Rows from block 8 of the encoder of a small image VAE, named by matrix and row number. Rows with one number belong to one neuron. Each number is 500 + 25 x the weight over its row's rms, rounded and kept within 0 to 999. All counts start at 0. Numbers have three digits each. After the name is the row's rms in percent of the matrix's.
After each neuron's rows are labels from the 100 images, of 14848, where the neuron reaches its largest size: "patch colour" is the nearest of a few named colours to the mean colour under the peak. Only what is clearly more common there than usual is listed. The data: rosettes with rotational symmetry.
# gate: MLP gate (encoder.blocks.8.mlp.gate.weight, 512x128), inputs 0-127
# fc1: MLP up (encoder.blocks.8.mlp.fc1.weight, 512x128), inputs 0-127
# fc2: MLP down (encoder.blocks.8.mlp.fc2.weight, 128x512, transposed), outputs 0-127

gate.177 121:479505470525489548535524519541510517506498485487524493536514499529497519502477481481486504478502499493537466488501474513457502505465507495550491480545531503501502496533467542514486485473516542518481511500503510524500478508539488500506525467486486506503497434460434518491512500501499495498499570495549499495513515516496499487476481523448511497471495531534479472476444463493531477440542
fc1.177 092:535462486519491473459476495472530481521515525440493546520519480541539463539544484520487520475531491496504534465508515490502485484548493498534513531480461479480522462498520516493520491520462515533457529495481523497511510492498452517502478488489492479515509520506548492512465481535532480479510501496488508489450490497457520544492482480529552509525475479517473505489466495538511502537467
fc2.177 097:545476522493518482499496492516494508559537510482494497493516489479460493561517477487474527478532491521477493502503486513504505510472509507535481479527486457540505527480462530485489542476459488495545477532503500481520527478449465509507515560480493523519515502518472442471482483541481491506500545492461489498522498483466533491543503527493443506500494515474498477489517543514465471517462
patch colour: brown

gate.212 085:518479511459482461540521506487533481501490518490512512491452533503514496542464500502527528522494528462460510531494495465497518543517517503489506470496526519554475540495514497499488474479473511520549487486490484489481517511450472547452544468482486476482503567524470519518518505537477525519464496496473483504521509471502509466485505516507458507478497476525518518489464464511458552510492
fc1.212 104:477508469480513541469538507500456504474489497551523497464528491440479498486525486529515455498548527482516484528552509521517534525463497512554486492481488503492496496503482484497469465496505486472496501552488501481494541532536481460476490487492465482523519524504504516495545504509464503525516521477529482474530543517462481444469504519470519507518544486493476519495504493508499514455544
fc2.212 091:470470524491505479490489558510500499490444510473508470524494467528514518477473515544537504514529460497501506534515456484493540447497502498489500525446475427496487517467508481575498516511559522539497489477519521499480480509527538505511500527525490490482504488495492510495529499467497524546468516497532497505522488517495468542499528453468474476475496514516494504473467498489521484494511
patch colour: brown

gate.9 102:501541485440521517493521521490486496505478500506484461506495508501465525488503531463466526542502517555528511481485514460515506480506522491479540433498517538514507522527501511496465504472555519502528456539484499486525519518502511502460514493481513485488513499478489521524543501520523458461516514444518440496480472503503559524497494492478485508512511541501501468467478498466522462470500
fc1.9 086:492492516523475480520458498486503474498493486496485507443579459503494479506499494504513488514469524524480487538493490515521501495529510512464534528500431451494514511510475501486535541490481501522521505502499504530483470506504491483552474533518481483480513516539501486551482498478530459480516525498471475493498518459485462489475491479516567495506490542534483515497537475521486538453538
fc2.9 078:468497509509489483496535499484500506519484476538495486478482493500531466528494525475495540505455498442505510498500457501501481491503435485496476500514523514533523544487489485463493511508495494464467516486495520486515539510521483518484482511524485518511511481535582552487510462489495521501500549430503446484476476515480538497521536518524503525505517521526479470529474554491477513480527
patch colour: green

gate.429 095:497519521483496492453513487545481507514474537449461491467512517504489521471464524488476560490464509541529469474486484471538512485468464487483484443471473493538493451520533494508499469485520475471462483517514473474521467550524540524530520466538504505498486498509538517514521513482495476488526542509470499507521497533504483550526523508540497484508491502515524472473495488490529484487506
fc1.429 079:506493471506539524516523562480518497464493517479509495501470466492442489497523462512502485495542511463517509546505468518512523464454475565525489536493537491534495492485476499529523492485528486526499545478493498499489449512422503489497513485488483487528517452505528501486475526486494505527493490449516501515461511517468475487471499486491493514521546545497506493493473481508539528508521
fc2.429 087:498562471494487494503490492499488483513504497497492459473517514510500519510464519488469460522464506487501485509544509500477471551511501527466468519504477514489495484566506538546521525507429473465509498516486491516516498544514520474467509536529530468458504520500459500513501536500456500497507477531521530456520510500481451501538561505501540493499463455490516508498515513479504525481503
patch colour: brown

gate.140 091:538498482470506514504491527553518467470536483455505487519482475544497484518500474494485478480486525500528461483498538465444481505509498538485523499502487540472464530500495505546521509497505494480506503483441522508500495491485514526482498515528475510525475501503461524523487519524489552494531488473443518523490510496499515518461465563500503467525504493555510515483473462489467538497446
fc1.140 084:501536464490535510533496531529445502455486483509538478542499507469482488482518490494493492535499529463497453507511480519527492515516462460520539486506494516516480573515460478559469511534485491506488502508471455509513506518515520561526491528516486524538485528520504510493473519487462502490512504488441477518492461473528507502489470470523481470507490491528514528474472523519501468491523
fc2.140 096:500515466475518552509479438528438519481505512489529536483526520477534529486503503493494486445524528488500467535498470495560509525519518528505532481521496483515473474491524474468524516522506508538478479497495514553482466517495517497514483474521515486499499525492510481515518535527507484512498460498514515497472509501517492471538449508505492490486466441477500486477559440471512471490514
patch colour: brown

gate.258 077:500531443467515516474512543495466515485492487488507480481509499533520513468488492534498517510511503495522510505526516492543488502476482459506524508470483520538519506497449436498494540495499501510555510481517534496473474487539471484530493497514506496495469521505552495522549475465517491498502472476479441527483503528470512515503483495513524509454502524424511523487532503554473505534470
fc1.258 099:471494468471439515500470491552489489477494477505517521505531484506458481525488503547463513481515476523498546495529539477484568515503469499520489531540477500500537448508510477489490517473487491479448492501520476524506504554495511514508481526497501478538473495512476538447475525484473473516496511514487543513481455518489480506484483501515498532500478529495514528488458484489531469481549
fc2.258 100:499461483529505456502517484440567491521459522479537500551476495521536487500463532463510509499451484495511520507487544507507501515548527489484519481547512520502462496514483536491526490517532548531521487480489499487468505495455502481482502478500481451490491484519520469496533503476505518550459489477536528493504477487506496495476529476506529530482505500528519484530500497545489491520551
patch colour: green

gate.508 102:514486484497526521474488519515506460524495541480469469519442531497504496487474515502482494470490538435467488495528546508510506525544535526460457500464472494437536499519514494497535534487508491505487512543532499498502475524482515533530493468464508490489538517539550498488514501424541503503485490526509469513521489485475494511464507502500491469483479528496512523482514481504540480518500
fc1.508 068:486502505496507445478471489481482442477503524513505486527501470495533507519515505474520514503553516464498533509525490504527505458471464512530516529518485496496510467471515543507482481477521504493550508519489505522456483527502498505540484490496510536527514479470478478532486466495473525547464495561484506492535474500486513504490535544455552475448495515464517484466467513526527505482531
fc2.508 119:477506459499451503484508503496530513490488499503560520502522460529459523517514490475575511497493491537502496489489539506517525458472468483532531464513496538532457494486489527451477491460517540498457479521505513494490476505449516491487479457537499442535538547518523468477501493498519476472481501509493517492495500510498479516503513485483503497542510504511535480535498494456519526531513
patch colour: brown

gate.359 095:531536524509510514521533522525516463490520493482505486508452529462493564515486476507523510485522518460492497503508458468493532498506544513497557494540501532515488525511489463539463514436499488486488484520480461538520496490514481527525543444521525466555513500456459491505508530509479485480496523472510473536511500522484491500493468492505488482531493502458487490521506474530534517480488
fc1.359 066:540519509514503502484507488494504533523514489483487505485523492488493491479483488493490472504442465458521469504514514510501457582460480507520484453523517499489485501518464548469500523502532500469525487506528541511491490480522526496503560527524479516490478466532512477490503455509469536430529502508508520518515520507502558539493522513504543511494505503469477503500497492429499515471475
fc2.359 095:476535513444503495491539491524519516432538513515531521501492483492507525493475502458497501446526497482507530469527496505511547522512493556492505520522461492511502521482486518534481472456505526503469455480499491493493500501520478537481492438506512486469502519458498498508503495470485499511503522498527515469464549542500467483528533481543476466507491476480489511515477513513528527532564
patch colour: brown

gate.186 076:522475504481498517477522471498495449506482536485506545506526451516499515495483515511526522496499454464530518485476516529460491499473486524454520522469476511522513514520476493466507521459465471512490498486460510463545537493530466458498513497532511503532522554476556519522509497507505487478479489533510476522534542528497496493511537459529493491451500529469515519489519477514437499509512
fc1.186 093:506469510503523511468532545544527533488519493526506500518436531533517543488499503461473505486468500489478492463483510496525493517498490527501515488481489542501478486463513490528518540465512502501480501482504498471518523495481555471506532474460491503440530496498502516512485524450520510478509481459497475502463495493470503508506469535498517511486526539490497509507490455526508452585536
fc2.186 085:487513502496486501494497489514531515474585521506489452498515501536454509506476505500537461505509560545521517520454502482480468476481451483503467500507518472496498505496498537578529419498512525512513516484478470522533475503468481502462478517521500510523490516473519496528470474503506537518466501491485491534453490525515495499495524489526479501503502468482494498469523525522486515480516
patch colour: grey

gate.323 094:501513487469505501491517470513466532541500521453502480545551469529534495481490528508430487486505511535470510472514494502512498530497519521546482471515527497525500530531505486520474482523433490483481491529507531465517508467476492488524537496498512503492451494508493511497490496480537523476479505480481486460477506473514534479479479447539501486530502471531503508528487578501473531479489
fc1.323 107:507494456484520499480473522519517524509470518461481506484492535542479516485496520494488483514469524497458468500521529458468532453503512505503477466522507471491516446512525464484529485541460493513507494493551482504512517492542494490510511495491498539472501500524497518463451545537490504471524542496455497551547500496529490526540516515493497453497483461537520494536501479476483495535534
fc2.323 100:515470539486523512508504491511518498489445482505496519543485501503461492544456478479518541489484524504504522515477504467511495469482492500490522511461540516503532472500459532529517529503484540502488531532481524436483505501501510514510513469486508476499522549525472472506478492533509511511584507464555501488505466508464467482499452496503486505504555490530473475508500511502495467450487
patch colour: brown

gate.300 080:447510468518519508496525524521477466506479472503463467475497504534468501508533501487490492463528530424473550508487519527445470529457482515530510534504456529537522498532479519493504525504484530486472499515518513458455470509511504494502481490508473491473511506472470486530501504455504472541530529521484514477495525539462510506452514513511489527474514501504522495453516532495512494475526
fc1.300 099:507526486515462484491488509501531475531525519501491520463518493476510485456440519503444471488495514520540469470487532510459509528507482506483525517502489518516513490510548493538532469494482525516507471527501532488463503483505497493493470478546508490484524461449502510565476474438475517526481495523487514458517446533507482517509520470498492526502522509525465469481511511550529522514502
fc2.300 097:477471512485510480440505489486521527545504496518509504512484490487540507529460499508500521464460475474490450538520535491559535492550467482471518473498505500464482493500494541506490500503494564494493452543491500481538514498491514486491523486529537514481503532516533521489467483529501549522472518514489527480502521488523489518448453514516487531523499469486498498527504492483455458477483
patch colour: green

gate.432 068:480474534467499532479540445495496499517516506509527474501528524507482485462500473517516459501508514502490508515428495490450501516490502541475481473487488524444514516490492531521517510472503482478474437506470506512534494496510519512514533515512466510516489494493524509475459486559463509485497478437485534501518486517504513525527480538537477508508539478535478516489457525466517552499504
fc1.432 122:485516467489489491517462481511483523508447518526506472520494515469462481503563513471477480552482512525523461531505525503503473485534493477496457514537517486501510491510474487484490533546514493504492487542493481475485502497486517474538503516504468490474487507470476513549543556510496500487498490532439482565511485492503516486481527536466479501472506492518524455486509459531482533543510
fc2.432 125:488529526523507496499531533496510519516524496536494523481497508486523527516477514524465470449484547449458484501472473542485508459507509518507490530508478518484471545506523485469504497505499499465511478428466481537548450490508506468487505481479518488529492477498530545512511502463488511515464537472501481448485514531529516501472477509494518474502511522513507536498466528511558483498541
patch colour: grey

gate.280 099:505502490482525530491523489482515447489489518493475509487494469508545470487434498492461528475496489491520495529476572435506538547472500510522510503482504512558458539486526481514549545520482522536508505507490460501501482464503462520503484483487527528492496501479530533496511479490496483493487501487486508512499501504500509444526498527559543486501504498493498450536493481530499509514539
fc1.280 087:475489444489523485446514502523535520524499498511508505508523523514497458502524475507496470483501488470487511533470490476503499483485482432536492449516493495532532489460494510471454466529521477522469503504457492523522514504498471529525534472517515559479490497497450519474473474498522502498500506521493546479512536486518552504495568502497531518485496534521471511483487546502492503515458
fc2.280 112:551525494552510521484481513474454484514534545456503494463544472516508469523486503493458490525526496481524462496511492496494473544505514471506477530502478510503494507493496518493548488461458473510507537488514482504555512513465498539532501538463503502467506523516467528479484467520533480493517556542511557500528514467515493503527503487508504500468447508492503471492478514509480493460485
patch colour: purple

gate.163 103:498537451483485481494493536509499480508531497466490491503507473480547509509472543467459506473506495510525484480537491556500504527505493503499491499504516501481497477511489526483492484500566525495486462502560517508498472495533498459466537474489513535478494485525508509491514469542519520469487496478479515526490508491565558518515538479508502480469477452504476486536476512479495520526424
fc1.163 090:524507524496521480532484502484490523508480493496467506491477511492483519499483536488516491467486487495505494513537496465485526507505494495512548533544537477524480518524477485516492488480524498524488496547440451471475492527516494522478475500470476504449514525518511559503554439466498485534520528477459521456510506480493469482455522529513560502476500494478452515536474496497542522502503
fc2.163 094:456504484470475540504476499495548526502547516470507509490524526506504523509510545479491476528470513527545487491539513542491494492479440505491484468526499483478523498515437533464474481487526487509490461487574529525492503508505490463488458509572491534510515484513514481505518499525490522498484496468493537497500493523500546486496487499456465509478467503503523538484472497511486524521535
patch colour: purple

gate.175 083:521497474476515537530510500517501535504460476467472487503501484515501509507489473528474513520468516458534471530500500519479492481495471418541513521477523535485516491516484487478522528503518478481485455525484476500461459470510482485479519538472518543527465496486514482494541491493490472461489530512526507493485482496522507488535498481483515533522528533463509484545514418497543515472503
fc1.175 095:492491478542466488457493545462503478532484574512499525497489515523489479464478520495508536528522534502510462488473524455486509482518493533489490488476521507533491496498511498512458530470492522479500500538518490507534467486498476438493512510522485499488551534493499528498493459530485569496509506479533478502465494472523498496469489506512523503480464527558494507491487476546524475547498
fc2.175 096:482529491467550497467516471539507508489541502523498473495458490503487478524487497464488483503494489536496523490506570499515495503493526521530495484514459504435459495481476539486550469497508505523505528541470476489483503531519496504477502465533467501498477508463498491527493538501486522526517478483490543481477523522492486505517463494530509472489553453499523542516494548490450481458520
patch colour: grey